From a checkpoint of a small contrastive image-text model.
Training: muon at rate 0.038, 3400 steps, batches of 128.
Rows from block 11 of the image encoder of a small contrastive image-text model, named by matrix and row number. Rows with one number within an expert belong to one neuron, the router's apart. Each number is 500 + 50 x the weight over its row's rms, rounded and kept within 0 to 999. All counts start at 0. Numbers have three digits each.
Before each expert's rows are labels from the 100 images, of 14976, where the router gives the expert most weight on average: "top examples" is what is common among them; "patch colour" is the nearest of a few named colours to the mean colour under the peak. Only what is clearly more common there than usual is listed. The data: dead-leaves pictures: piles of overlapping shapes.
# router: slot weights (encoder.blocks.11.mlp.router.weight, 4x192, trained with AdamW), inputs 0-95
# gate: expert gate (encoder.blocks.11.mlp.gate, 4x384x192), inputs 0-95
# up: expert up (encoder.blocks.11.mlp.up, 4x384x192), inputs 0-95
# down: expert down (encoder.blocks.11.mlp.down, 4x192x384, transposed), outputs 0-95

# expert 1
top examples: earthy
patch colour: brown
router.1:490549472425532508480515571438485515545560444479485556410486478478443537377534507539438453448553546517417582519456567446494536566535503568466514535556555565552560477443557426519512537475406551512463515440544464525511547429467410485506541494480467511493499449479423461494548536508513475484
gate.0:493486490496422549479500472581450420527578472354512470562534397404509483475587557448553449522494423540474544508602445490625422552478505483474559438524443555519558550491476512512518515503595470440544565487458464506542570564570562541550457473433471452556518434451518523494529422518444521407
up.0:551517518533505554439455575555508430574504590395533446454517440460546513473544570588464518549554523535482541518500563449514482596446477449434498431440445509609447506484496506511520566443458485427484584483442516450540470545490574505545521518534548444581456482460540403525578368535435510495
down.0:413426454454466525515489587480490507461615472558441537580569514542544474590522422503500496513460489522496510499448595535483530498509581533471481499413509583523538435490478562559551411497554491495453526591490566532499472520459480463472479529390543398510448501514439427474407539507452447456
gate.1:582519535456527541511473464458451456574453537452399512407518492560418473547507559433552588499437540408429551515521513508493423471525536493489464490458486435540453546516372491387550425562548485523549515583580533511465597377474551517458568556502522541499454507615495515499472630447445512561
up.1:481529473475415455399552462523441516500583460434486542518562511437562473438446503496432496426526597522577498489472573444436513475312458506465469547481501488507551515506521404531522506465494530517499462481433451462496407582558547483546630545450480530578578442525520527520544460308458503462
down.1:488549460499494540502532506538500535479511537570500511498487446563436462568438495449531460497425395487419653522516529408497477420423520579517495504448466540540477438511452499430451527481505505551600565483453465462581481501473484531504488475527459489508470494525439535601545556586493520454
gate.2:462574446598437523527526516526575412508469469489441502546497447449491505491464453538541554542468470489488435460517488465456481472421519458505469463536558551516446508473554485502519450540483513556573509484554571504399542487519399521526574423510614505522571510558443447433538574474481504442
up.2:481439508549501545438553476412508536521555497539498557502533544554523527522479528410439509547429445561566491468582468499422550514464541536586573518433519422458468510490514499482519624524484613601491453527491568460464474525400597537390402485616465494455549541402466534358537564520550468537
down.2:491526518476509597419431492462520448506480507425481580571502557506510427426525436485496524634446481414583511452601491440410533523466530460454452457553599534431500483506443507591515529471597517386558450545511479553526505450457464517535489473510528497548592513471455445507525437520428585532
gate.3:489425484488598450573456463456509492457556514508517485505561407557506515511491533422586430439337391576478433469560478517508611492459516508509415478511493494452485588533450470531476540570536565418492525438483487445513517490536509518556405515436440434406448491561513454381529503447505536455
up.3:463428483553557497452437573477410447498477431522398579483459585538529453458572498494464492492456479399535571550504569499502488532527458507525522418494579597490487497453474573502408471416517531470518463595500521503400573587529547475488524483478493557475456507426562506563530515653499432495
down.3:474410508464498500427443542518510522546570417561479465515529508533511465541496503489552561518617498557406459479582580545520432532452530511441490504555448552500410486468551437489522436517480428522520419417546578529550586397458611547451510440501540525520491371592495437446497522497496557472
gate.4:466461542578499548564461441565551504478505530499431485534517565501440536475474489521562454554463494455589527399476516517461548436538471448454503436497444479464400487540516504482525519597516452523452477608568530506559558560376510414485433455422464501531521503541526445435546397471554461531
up.4:522537445588521514522515466582400500533428505454476500473521505514542562483548483493544477393483477508469572400464529483525537554507426481465494544445582452533486535460382510499441516469460579468451453650441483445524476583456514565381527570436568532446496454467460481549561520499459462526
down.4:461332561465449575535506517494521504409518543473566528516448510524450475504533533527602564581586554513551509483488532518437509494507501526513440484459495469467396562552528522598478395475539403538475453427495500476493507446474547488501516515518477451553461570557545418443512485496423370454
gate.5:459495373480472467511432523473522483520445455404516540480515439542499550497496634484524528522487562470592528484471451488509536490592546499548419503480455428485562464526492562437511456470541516465587403503444517345513483499520546495630450403504460453551551440466421483410458590524494475470
up.5:519449392545411516491516509457550414491557482407434523460519407456423456542461587508456525480506541498529513501464439564487525483555544520517521467559530535524507486560597540467534445452544539547583468496475491430499449524476476416574429410453507456466531416588484457511484540559499494471
down.5:464618534508413478576499546426516509516548472510496500593569435543500446436527543360456570524578485549525479473507462476510451466425460412481503404491529557558447508502388525503496600482564631479463524555580468504502465543458507465495526436513511498485480489525488533481489501487447552425
gate.6:539535481375449473520491416511518507577499508500555593479547479428500535462563420475484550540546535501384568455422407489498507495479549534402477474463554522509519522473591547503391540470522595512613551528517486457579514568548538501587544432559516475432527471426521536490516538638450546587
up.6:485468490481474523562435568562611489488544513544428468583481440461526447455508533540540529491522556451514559528486557502518456353521480470409508558497482478502397543480506498459512461546518472522500491460381532517469474439461503524471598507493541405504446559523571459486527473497572541430
down.6:532506565546477511503497546508540495436469484521386527454476567477479488503488490520487456571558445527500587505596558522512461464408490449487564568498503498521496425559545509578554553423514428524483572474471436548490513539457544394382547520435541494476531531470466543534395418464537437522
gate.7:476546445397450467553622545507526501475405481522539443537467491542477566441569536422602599479512413469478484564519528502463468557455526513424409460443540487373408457509463447542457448409420549460513572505500544520422450484606528523566417495484577575551532529498578505511436456467440466511
up.7:601512492462518446534463548510641592470510476530504550516427548519539532480356551511489556431542527441621431535421517558515499457399534599525507443524517571490486539526536469504625550486531535504431476490555514527536488475601519421477531537409562429462508486436453505520488549456490433474
down.7:536546499558536450495459560482546564469436498547556351511534489454503467532543530541549464486526497517525482513461602455481509500502475475525460458463511477451430571454407517557541612521517552559548594523458505484590510463544513441592509491506462524366515412448527417462513391553447474442
gate.8:465536443490489553591485560517513530516522575447424485466570423568534361467589484483603514524466474624595444500503441583602485597506559469535485496514466529501487536519420519592452509475454470507470531399548555504511417545532575497562512416474502477500521442512472444553478490522446439351
up.8:442478497504429600568473520511525513448466512448502447567484559533549428456549484456557620556457413501465449590409480452543561511613629451481407575609463503572520541541531561579524508529541511574467449445478565503572532566451484455557533445513553570470525446513446477548471529518486493450
down.8:470614521501423412535581438528463531539460473468468513582485519502453617473493450552512544516463475424454544507525441402493448551511500553561487474535504433558469478460499389495440538526549532483539502435443502475498504477450504440459486474608515519388436477531495460548492503545420528542
gate.9:539418508470519455559542552376497510545518483496594491490458485550461436461464536535474518493488475406513548391523398436466536470548563439485490490577506449486541589420527514581524509540509443459627487459500593464441489573465491495523500481481473407560515426488561487512509554561482523496
up.9:500548524483447457437544536491476483552551486398462481481517483477451507453471557558521526565388459528472477464442450407519559528516521437601455599522517516418492578507525533571598532461500530504573527510433510489514486548520484496490551457483501541495562493519611480499478548561461581480
down.9:500483523493421510436497475419412547486468539529466522447482563468543539557517585469463459493404497474446382410484511506553559535479457508398450506529497407524474516531484472546602426511514538481553572584460538424446524633541612464449483546431555538493517504521510526478469518550427542466

# expert 2
top examples: large pieces; dark
patch colour: black
router.2:527572555490414455425521453416524596485544441584578563454465436481544541450545504532500411485426531574497573572496594601423501567473482536483542539524525470467611494548536474440556442466477419547472540465502403513481588448508525507462546479449486491494488620479461533496540538389475529538
gate.0:534420553481496506542483458490543481530429489557535452523562398565401449443383448504438526485483509553509484475548449459564444590469473460412558549447465503445381581479418535452491475553617511520540517486561528524497557615469443537458609458576473430603454508439518553542583515556528526466
up.0:550432513461473461520507492509424538553480453497568453574490379439311428579401428469472477466562601445541502492540535485551487654508534467508495521483464543446534556464412543536502478508525509530516480482478481484494566560519460483471557463451476513538547492466540509423543562649507578490
down.0:515476594565500474544530492531396439437566429527462616470468489487463539535449571478449444520417545500550487452526433439497514431494467478439502546521538494551486468579613561463502461487619451442588430487520550512549630546430549492531458506468533467454548433470495545472566556454531486493
gate.1:549517537475519428555532510605543561585413452508491452467575409530472478497554515410476482577497434426481509538474484561442486441427480415497386429570452523578519602454443514514450481548495535473540497489480508459503498519505546528521500508461574549399559455469497632495564520475524577472
up.1:519483453503489500502575577422560453546457495459536571499529571491447453501549580485510536605435458498482470509428520580432445459371509454475397478477506564531453504515441480451518489442528481571451565443485472422496457551486506553437565460459377525518572388466408631531534529427578465546
down.1:533605561373494538535481559455514457512471606512457478435503538533533434541459450526521455480440578618569557482561534427504459505571543421571519477461503497504463446504484439519539535518456440603447491466454471537549552543455482450432580535456473465521546497569470450472498474538516558490
gate.2:494494501549405510364406454517422443510487464429495513496494459522509480504517615449594461499504523583560490525591514411503462452580472491430432482455412437468484505572441486489518498476509498466450487412559529520499410463510550476486491524409490539474607495450499557400497414570561571465
up.2:507532540463599534545450539500458501579558541505485519493565457442624515447485374596514470486521486531536570475398485498484524554550480484514382465404528497459591528473520540630461511506491437434502463562471497518462559498509527438480487558571518505486555431426561491592418542553509532532
down.2:481502579447559493483468510504443410485491466491504529409562436493411468399539519463441461589500475509542545496485548534552456445457493525446563505500462441571526476512545511587548539550507503574453446519396511580580399500499536546539467441499574489399569534539504398433567477461561522551
gate.3:499496456472516439521449418584381478402484525582585468514517433535587507534517412520550540452570498476546516434551522542553489482471521507512571471512515555431427478522456507570487527573419558550592454530553536455485381380544506462528515492498401530560547487485405467493504388575494490525
up.3:519520466528504474506509554591418563456487565509456416438460549515525504567534410482466572480565447458510517461599501539630424539521429421472521438572503543420519511473451465486534475492463570466449503544526548451463432389531516527458514497516459489541548599502433511456575457531526565539
down.3:523499497436540587484567538454474553544435482486522449463538488525488527361516496469513471470570505538432490537512565565455471520445521512535488545501498521527525454523571420527504451488416468492590643429448434500564464478481528458527528500423487395407525468561476516487448586480418516458
gate.4:502540536486465434525550372533510409453504496436543526520479432487521593420534479397390549472553453431614582514541546574449422495425554527548539458500593456428461506402466473452532441479566453556634495489428424503501453443473537418517562497513419447489510449464556475499492505555581499488
up.4:497640507562467527418559468503460512552467482475432485450518554518592440564379492502527635544537460522469443533448511495529558432600476490443529493381482599593499512483502486553561536380433550468497476512511494430487477683504502505476474557490516440504420476532522452485511513496505482541
down.4:492475375471588394519570475499557494641604522419503564563622505495527499439510536470518537466555476501428454528432462525481513547474540549495424491556483451501442456554542539502451530446472405576438487545499415488531508484437495524478588505508456520480467421472560461465578542497521473470
gate.5:492475517522423470545460530616513502543489568544570438399503393510516483601504434407537491453551412517574477581540484524583532556521574409452518473437426388512461502512495440515478402470447550513522465563587567510510517561460490476506467584510481547451483473466516530544552575529491418426
up.5:440481454567521454502526479420516418490590429396479540435419580505557486374572473542435458508505523507438517512520540547627533552501465533458455551476557488531553522541469516425566529470489499445467477453529638461622499515559637510556496507446507523492533515516513436481520507442468520472
down.5:503470537539485561480494546509498548456451501534519565342514492438466521472476479439474559502438503507536526513480413622512424498502521519591473579448547557451512463526499463546602518473591430540463497527516541408510488452551408449559479476429424557500564502504438559507543454481462536492
gate.6:475521416527504461479474453494416452506393505561441435557501554488443575534537592457602515492480521407494553475493537422569509538543490517532465467436490521457449439562431407542516446455566473527505421625458518458381510504546541567528479540477484479482600537450518502543501533504557486548
up.6:465440545438438576542488495424478549486599429536512434410491571503580438472504447502393497455469463546532492526494472464504488539520509525438576428509461470517524510515567497487484449541449495442515489451598459515589588511465587435533586539534546411508503503535462526451514533433548363490
down.6:504503482502503538439536558498512493536487548489475427513406463453549424566464603405479514393554483482527468448562492473557535565501455647523382505431466465550551587505514593542484443519481484523492520546470506513530558407413456514483491528521485581442526520523515498506440565540513479626
gate.7:428472546518430450543489475518540492416467559479409440607529450499516517447507497602504456437531520406496444525463450489423549554546484548501534425482511467490455536412454508477491551472504554539518470461496540517488487485523540511569492494476472537512479482606509477476468484517427500504
up.7:443485487427396558507523510453501493551475484585453508523462463463534533476565507585494500559455475438447468408495500572450479509473444597533471558549495420516511464503496418561422563446451476555507454518535505480488504544589597561502472484552543564499472542523486499415496518514502474463
down.7:517462560491633492592503529525561414532555521539473543514482440572486484500503592521458542474510563370495517525485473458473508454539496487523534412456481523497350491562549454489519555574511517386527468447518487482494534560457403446573575543508435491440456460425534558491509626531456570473
gate.8:449449406514543539506485498489483432512486541522486521484567519498479562438359572516504615527510503510622629442467485528555465517559570512474448506523490467549594522534528496494512411551542460446541408517535523460467495533500534472489451541491440368537536492475427535473424589546396469527
up.8:420464479414512402491555538463466425551585536563497587526377577509576572471442505530487480489561578507561495454441549484670523465486522444563547511524478531419526522465493557423408535535440410490506405490446588451459517417491509578570470468475570444437456562555496498411594439533510535468
down.8:553510574487474487486482464507448557535422399546500508643446493574606592526493503489510496439485501471493551472433495486449466521371494453494531521575513488468498470521353539477522519456486417507460572532478539570571426492547492473510456444516536527541478547525504575587456560420404526550
gate.9:487579472460623552506477498500460514540508521559407450495588466508434453434409400584574490514537467523519539483530383526534441509526565400534477500621549410495478404528522526536520473556636443539446531519420518475510431492491540482455538537446512377562501499506551509515531432517543511479
up.9:523478531525426511446521516549561532524560435493508465523408528452529437460537518398352572438549505459513556504417435542419525493494436521441484469551518556487469593525510510519455647482491564546487507582476438479460552579419484522587540467520437471521520534467514533442514528526523549559
down.9:538467388490596515440522560535485556449459539442485451513520522451463520443450471471524527627547488480441463598543505538488544466511501440506617515467475487528563459607491509444428525530519503450400497524400519431407546420506448434498537445483578508412511546522427507569449529493525419516

# expert 0
top examples: dark; large pieces
patch colour: black
router.0:566478501503591531558475535492499562433554492539542569504429498461482499494573445539483525511416466506511471555508477454434492551431526535469520485436546529507536510550567465339506453382507504588429501435392502510494616445407490516587551578417454530525504493509519460568643522482589514551
gate.0:417533466538544521549480511527540418505468554522575452525460464483520546439529524408545564611567547514553422464396505428540476529569540552521550552419498511509545422613414507456558460509456504536456443578475535476533507527531485541453462477576515396564468585432488487313520502512457498575
up.0:472502441513531489406573509537550415503497417479442463480434438618468438497530488582505467449551456497585519592497608473550488469450502471448465490523419467408511487429600600487528469463566530437540490498441499504512541547544432493559422471535504640466466457497499472527572504492459577452
down.0:580528483447465504475492509466473475542483592501616391434502549482537581484472452533496488533400482494446418443521427521454490467502542557540488494490524544464463516515412504476494471482608573453486522445588491508492513454617480544544533495466515511455460565497476592517516437568476617528
gate.1:516508380471551456491510454489474521486522567510517446508513522451554492360525476406553502540534442510508411518535487573436476515482385470494441557547434489447483515533526489453441479482552517546527548516530510512465520479467515503544476441432449409549554531536556513591479521462403473466
up.1:507426517550425522444507475507525543573482556485424567506596594527400484464468416451558490538478533444481454489548620468490516502511482478484563539473456519518538492517568565586523396445567458469471555526499494489457471511548493491469417528537518505441553484560431511502425495493411450386
down.1:495570486514469508465487615523502533508486509507533574475542519405531533424383500594555527486499397540501512465526503488399442563526475409473524511544463539457494510493463420399415522523483577537517500593499425530512564470480452524471550485530442572497538425487513530554541514522550553479
gate.2:532488556509426540491546493461566410448486453550507488592529522560484539515515463449465505475513499417448444531482475502477399490555555506619532527471573483493439523546504596591575379453486517532494531516503485492500490585464512571550470513466521454489521477471477487577521491415549460452
up.2:535427479522465431465550479451467449500520547441519476501574487527556458602511504524475523552421419614552499438500497455437495467451451571456498489444480536404485533480488516415527552456556507639536489488453501504516500478524535453494487600444483504527450516456441554545492527539566535480
down.2:477459471460540610484433385423473419542495615500490550497463472586571432408501495496509508485550588540527483464517524510540529504479519530517550427466462424468527489483436565521422518488514459510465441430578509530478406508450411509573555548542433563482448512462539504559497476587470494505
gate.3:540556577574397453565478487487472526462519492526449537575570579524449538486494476507535449463480619509515514538451510396499442466446424510518474561655508497491555549448539474557514525515545504480542530393525531503492476442487540553498441567493451562564557488523392566549486544540476481457
up.3:556557515499471483481533480526534525568477502587452500585526528527410568462503472472517461550490600528455530533403494413498472480455522457524523486616489400546498614501513459470520498481550588519506501437479503523527461375484526561515476531447470523579586493545396601527523412512581516494
down.3:504493506482455523504562475557564523487415432518496491475514477550516502492481489485409495417568593520525581392520503501547478534524506585506458532367536504554479453419482432520552513534389520497472561591465559550431528603599444472542524444545493433498530546519562464417424487450497529406
gate.4:483520490471556494500536439581450502555496405492541511512504467545502497405474594478607459574539493552534423536557416509493454436475453473532541569457497529565487530568475537564411512491440566449612484499556425447532472582511588503537381473469488646509529484480518524493530582536447493564
up.4:524532453519529448463417532403444557473527574523560450446442529388555490566490470506367527563446492505506516407436535480557551530485491423581559419490469522556508500491497484414660500516523495542433401460497566525526471448490422556474540510527528432531513480588476521506498365405455571449
down.4:487546389563515524394455534656496469488448529513525578517580479469498595572515546471493498472505446478500482459496402426500409494425478505460501498530601504444481498508445459487393470509488463533611507458434479521507551412504521574514475513525508438553462597494421571502601584527579464428
gate.5:503531433383495497406505445594575653468556591545521470486376508463555472539420538503374569453430547529520482508505371494572491514434374547523576417506452528462503517503469495483489481400466542515548520536470475482525552483579510555427443491540518550503459472502470561546488463486563500514
up.5:536490426543463481544497540469450536493512429504508517427508512549536545377441455536595494485459420533506547474475500490517469524482512531501430581587609446539460502494488511451553531464495458564537414425488475466558401508511563502462460555594521454496485578512459456520514548566457347535
down.5:498517507503537546471380453501521447539486473496511478471403508507563486655470483528453493524534491426470551506494503429464488534498562516539572483505532451514506496513460468503448565553488434490482474449526628477504511479476612537570472450475423508516434503495422572476487491451451443524
gate.6:472557484530535465480468549463454488453506523467482475559464543543498502568459382545453483526592484530414482514483476510493515473408507486579524502397441512486490552437512526462426493468632541502601577506505523374538536432477510503454535432471435483488446547498541546467521491470614502445
up.6:502546533535453415360520468549543467434478570462552556571498556484531494538422487539516489541558492568481525583438503428484482524415511505446569521552563552493563465509564549560482531478483560535543639461558422442519404514545485542381587473426533587406439528447605437513448537472579535451
down.6:477460454525502509352478522536456552500542448435501436441591439556422558498493478518430502470496502513438457553435461468502443513523528595441595508544492469547531469552458480460551539389530443554546528436552537411448466535451533500605485508548435431534429501393488475551577500527474487571
gate.7:600389571540564566465522539454471495504568469566490456533530510540535526410495547471458572519529519438520415491460454448526442358482510538492398540479497559471575466539454552540590392537572523425469494478551514548424469432528456605517414538493487439485556495454468452475530476551417477599
up.7:548478436464451578586453481497526504508514456383495496482461494510581471594561495504454459449439495415487545554589423529561516531509475448492502516591534553573602596539371527451514531516551513470483503561500536535437470501377438497529477508529505390461488503509563494436513555440506614579
down.7:541455621504592474478486539442453509549487452549536430534604530472540547525514479467501497437611603421549556462523458443519470454515603499429444464571467522460488403527467486388412473593455430505439477490501494481481475400497499472394434598493484544491478490610498460496484607532535528582
gate.8:461471428536506598526559568571564486542607507413477538509506502546517517613513522619433596512447583483514511449465459511477571536431508508570561424484521562391462496467427411434478506561467568488512495507526571470456468536411443503515554510536488469468434432452541535498460484551549468449
up.8:475506599522514472451522476483482474529523588464538417426532515467501491497484611504467449504569462544516529453550461479476398506495493557499527459510512496517510492476475581553498522465418407516549532452427392532541462534550544512578400479507520494492457511509505502519476498497528532361
down.8:561498518471490589499534574420442462388567553552471476566418531500478549471502557577599612457552479506515432459493490474532589493575469573510496493574498460495623506541513519496485452469581476521435570479454524522453501492577536510475495482411509481537582400496550437513516583456445464431
gate.9:461479644462445496488499470534439578522492541604463541524599492453460522540383478447485414563496428481495491481590570519503478497561504527509465377452537524497488483587418483512394435524592509504509404546537484412554534466440557496466542481418627506486518474525503554542467502531470475511
up.9:428455453484573536423495508473501510528521448493542469498458515561441524428565485528543402558531504513580629531485544514432510568404502528459434545378533546541474516582516476513532409433519514509460454500467432473500545490472416513573516543583575563486502486461536516437469498551541448581
down.9:446531500465563448556514559513497484526535395521579450555487532622523569518472484379515513387520430553469549529438460496474434446533497421538486451471538527534520481522503487515555449486472485540515439483489504600432446478429568491449567464565438498562489513496519556531503533520506421595

# expert 3
top examples: earthy; large pieces
patch colour: brown
router.3:443471522505512510507514601465502433455511523434524511446495492447508538421607538498527509469551485573471575541473504506417510496533473450452545505545564591566533536508517452499440556538513522651416541467464522525458441497477494571545516627529510471491462437555455453515545495446607505539
gate.0:549576420551511559460519547501557480468469428482481487577426465502469571528553439564467523538535456462512383526524522480533493508580513402461390519603515411561556528567443530529397538488502455382568474527514547416512477540412515463467508463485525533537500519473392455545520378522452592512
up.0:512482514468481537529556501493451532477527441464423488461406423521470497464505446479429552509414551485469475487498453535530449552584469417638531457482523507478565509441422500490387539524484471406476442498472517392499491550477487518524450470453465507486541542453498590524559439536479547529
down.0:455516579388544437563565519430432444518524469474566453505468511493567587488501460444512459379560403490471561479414493411546480569463556522493479554578469596462518476462497569428570531453429577600473565471514508540489526458395523429494487489503537408446521555497514505456588433496480400539
gate.1:470535437514413434537534518579562556573530527485486450448365438453502577492520579531483491512488483456479461518446433520537437457559576487491528420550485443390555547572465474514553485525523460498530552513467465412497461513549576563518439570503441497426589457487522474452424473505601450482
up.1:548537556472518454460500516519461499442509403453499537496477464485479507397537589517512416489500465406557555456408456536493537527604452495532442489476520472532534460552614531476576531512529558576572504514397507464473414541568473491576436572537544469519585503432513454477505521398547427457
down.1:532563463528532417477516468564479487431569486567537538505455456563534495516471507532527549450542528488516571531473453458442551443449492454479403534517570483585447467473481556386533444559524539576556459504493568408505511517470533420417504463663418497503487460413573470473527446547438546495
gate.2:552463535449479435452483460439553613428469525498500433511588500561525459496490440508474517481537542576537439520479433538583421420560420462527415552546577580489460439497439484525582522519513413516436449447518504513475469573516550392505484561423474540482571470511489502524453541468529535465
up.2:524481528542485539592501565493414539444520617522509531543538533568498532561398448569472526485533440450498474534528463571485511456533492506484475453530495542439501547542440518468510504510473554525499432397510492566599478495436446438406367568492455600455516450553509468455484432462550535490
down.2:484457502481520508454419508530491470545427459503576471406490530516481525620557527485453494539534463555439527521478494520482452502536579631507479457469492488454453523536500563476463439471513536486515565537556477591512508518479472498474553419555471429547471604422497509526486561549432414627
gate.3:521531507545433585561542482572597474471476451431444448532484442516544512508475491517536535487424430517486480562544474553572487526412454434493538482589507500444454482538494560527456514559563515477486488524567521553527397518552496483482378366545462502474547438491482499481465526481558446499
up.3:504530460478572399427409553500464595538471441444496469455528577375504545559552458568507540531543558423534520474492505418496523522472525507503426482477468487536499580529436541437558471411458568550515583402442502425459395425507572442560524581456506505502465483560513492497478488515558508449
down.3:535526527523555459585592520478557522439490531464482477464455498508565474511444491439507448451545527477509540590572501466502479440403464531543565406461512556436583515418526493479470567457608463504568493496526512555554582488606493429432521414587466562531485448452600520473469528526484479592
gate.4:520462600459531492486498470512441468522498457433574604523524476511547513554475466550581508478525498510563569432529434449498467470579475461533524463528494445566455528600442503473519479507541470493523515491488511491379479539455445469392570450642513506534449489405520443429467442545461454514
up.4:491504417565487484522532431540533515483514468494548419518587579469416390412538520451495511630554481455501629543533525497443560572445479570489614533512467458525497569439466404456523445487571554494382491510531464451545473610517472469495457565459502556445564559531449494548492490446514488520
down.4:538514549539537448455490467625516466468591466520505467476516503509441483621541465529498492515580504548423527510510546616522514476505503482524424527539544521539525484491462445519476428433513465428455536485598517497469435583496559549438471523429422472546575480437407533519498544501483495587
gate.5:540508512457437399422477432520502476579489531542519488618410469633524479597388558409549502530482394498553500438535448487428504581527514436468518478483544546534438488448461440475444497500532499508568513507520535485573538496485543540447447415496541509513447487437520474524510500541486556498
up.5:493545563479581432462446497498445487495585539464480518626452535593495523519470503483621552520486453479522502493454537605481573520495485513531412437551504478476557466528456461597488546408540524532585530510448525497511498594470604501432444544464475529434570504439362493556551450412441529525
down.5:589415545497499476459498445561403488503409442493499501621499433474490523561451532428529544504433530567509480560455556475540488497409517461441499626407484439469505487433571508489512546528662459464452496449523475545530495552448567439507543516445503433491478558510519461362477564524576489444
gate.6:475508447407492515505460537530559539514571454467466542606525435507585543461466475410534534563463469534447534481492386563498470404397534557496436506484499522476566478429450447573516495546499538478536534446509579469380450523582499538554447585500519494433492501526563513467400574558523484454
up.6:447492475530521440521509440472454551399599472488461500571501508453500483555377449434519462521527427471462587529428407530538498545506565515502556448469563431477480508507489551421526545575521516520517440464637472490408537455577486566496534508559454468521578568439451517497536394500541459456
down.6:501533544540601520429494439515491439537508547410513434516557415590509436542520395523598479580459536532532470456521566459476545441416536499453467569486502469461503460563501484517490509582395425491540439584462397511495511503496485517471463551494610510567448547516472500491525506469507507532
gate.7:473495488552464499516616508569469454515492565446483532530506429457509572408492385545649542587572500412591542476417529475561412431447518601569398499519369455463488528489522524520511453518578531451538545467351482501491457476534505406482433512474532550474567463501484480427495515502501604501
up.7:412471416506458540395490508485540474426476375521580475417531486418570481517563452444483519647426412564534528552462520480548569491605540453525482464500535487529505562457430472476479407495476506480436510524491616509503523535502550514476523472550438395560535558534543466537503529526516510456
down.7:440525435545542486498459484647514467457495518590451456504431567545526388497413499482497445518485472507519482580456551474587478473595547539517656452558508622560477410525508500460483444571546486430513476564424551440542481498481540534477397493478512547414494523473440427492345555442496469480
gate.8:465540485490480521518445410461533477501507452464569569525532460501520493427483466516475507577511524479593460480590471541527440525507601449532462379467427515525423505433485519488526552603532447463553472481586481412444464406472411453464545630406464455497515527514500506553508538510538469487
up.8:549572583487491522491438568491421559511481412480514462493499453559456512622512534495452462469593575502556496528416489498509520510507564513505508584444449588518465569485502456437498542510439637468443536446521543531587512505399520511477494441506437537571566506476478449550596393600516506504
down.8:415400483509458485579541474465540471485391457466543559554478527543527437481523529466522582609422511582584489455619427488540450511560536450471487477503427478503428490534490565495425522471579441535536429475551516363478389563538480488512559457498490492504527544606457501544467512533626428550
gate.9:496529549467472453472459425507438481508553503590538483561545544487431514585420506484530508519450463434374567425442405464550480498501505600523406491488517560549529491471477481569517463577644472424604471466525535565509546505505487543547530472393527478470577460556441545480485501518521454604
up.9:481504499547434570509467600528465502524505518555458554423541521460496563547516462494464413402566445489486527506526564496437630507403524479595580507444474519553374549473456529462499490519438498502457486469441503418536532574508524425508455511559508566530421550411459450531520492515485495488
down.9:517526531479422430565563412495539497587566523475585456462481470542453511590529459420472469541571563500476566505583589514520505431520470500516380589531524506537458577447556535499407468436578519426486524410514431660523545480502516546466493456461503530546562498552387536481639548478524542476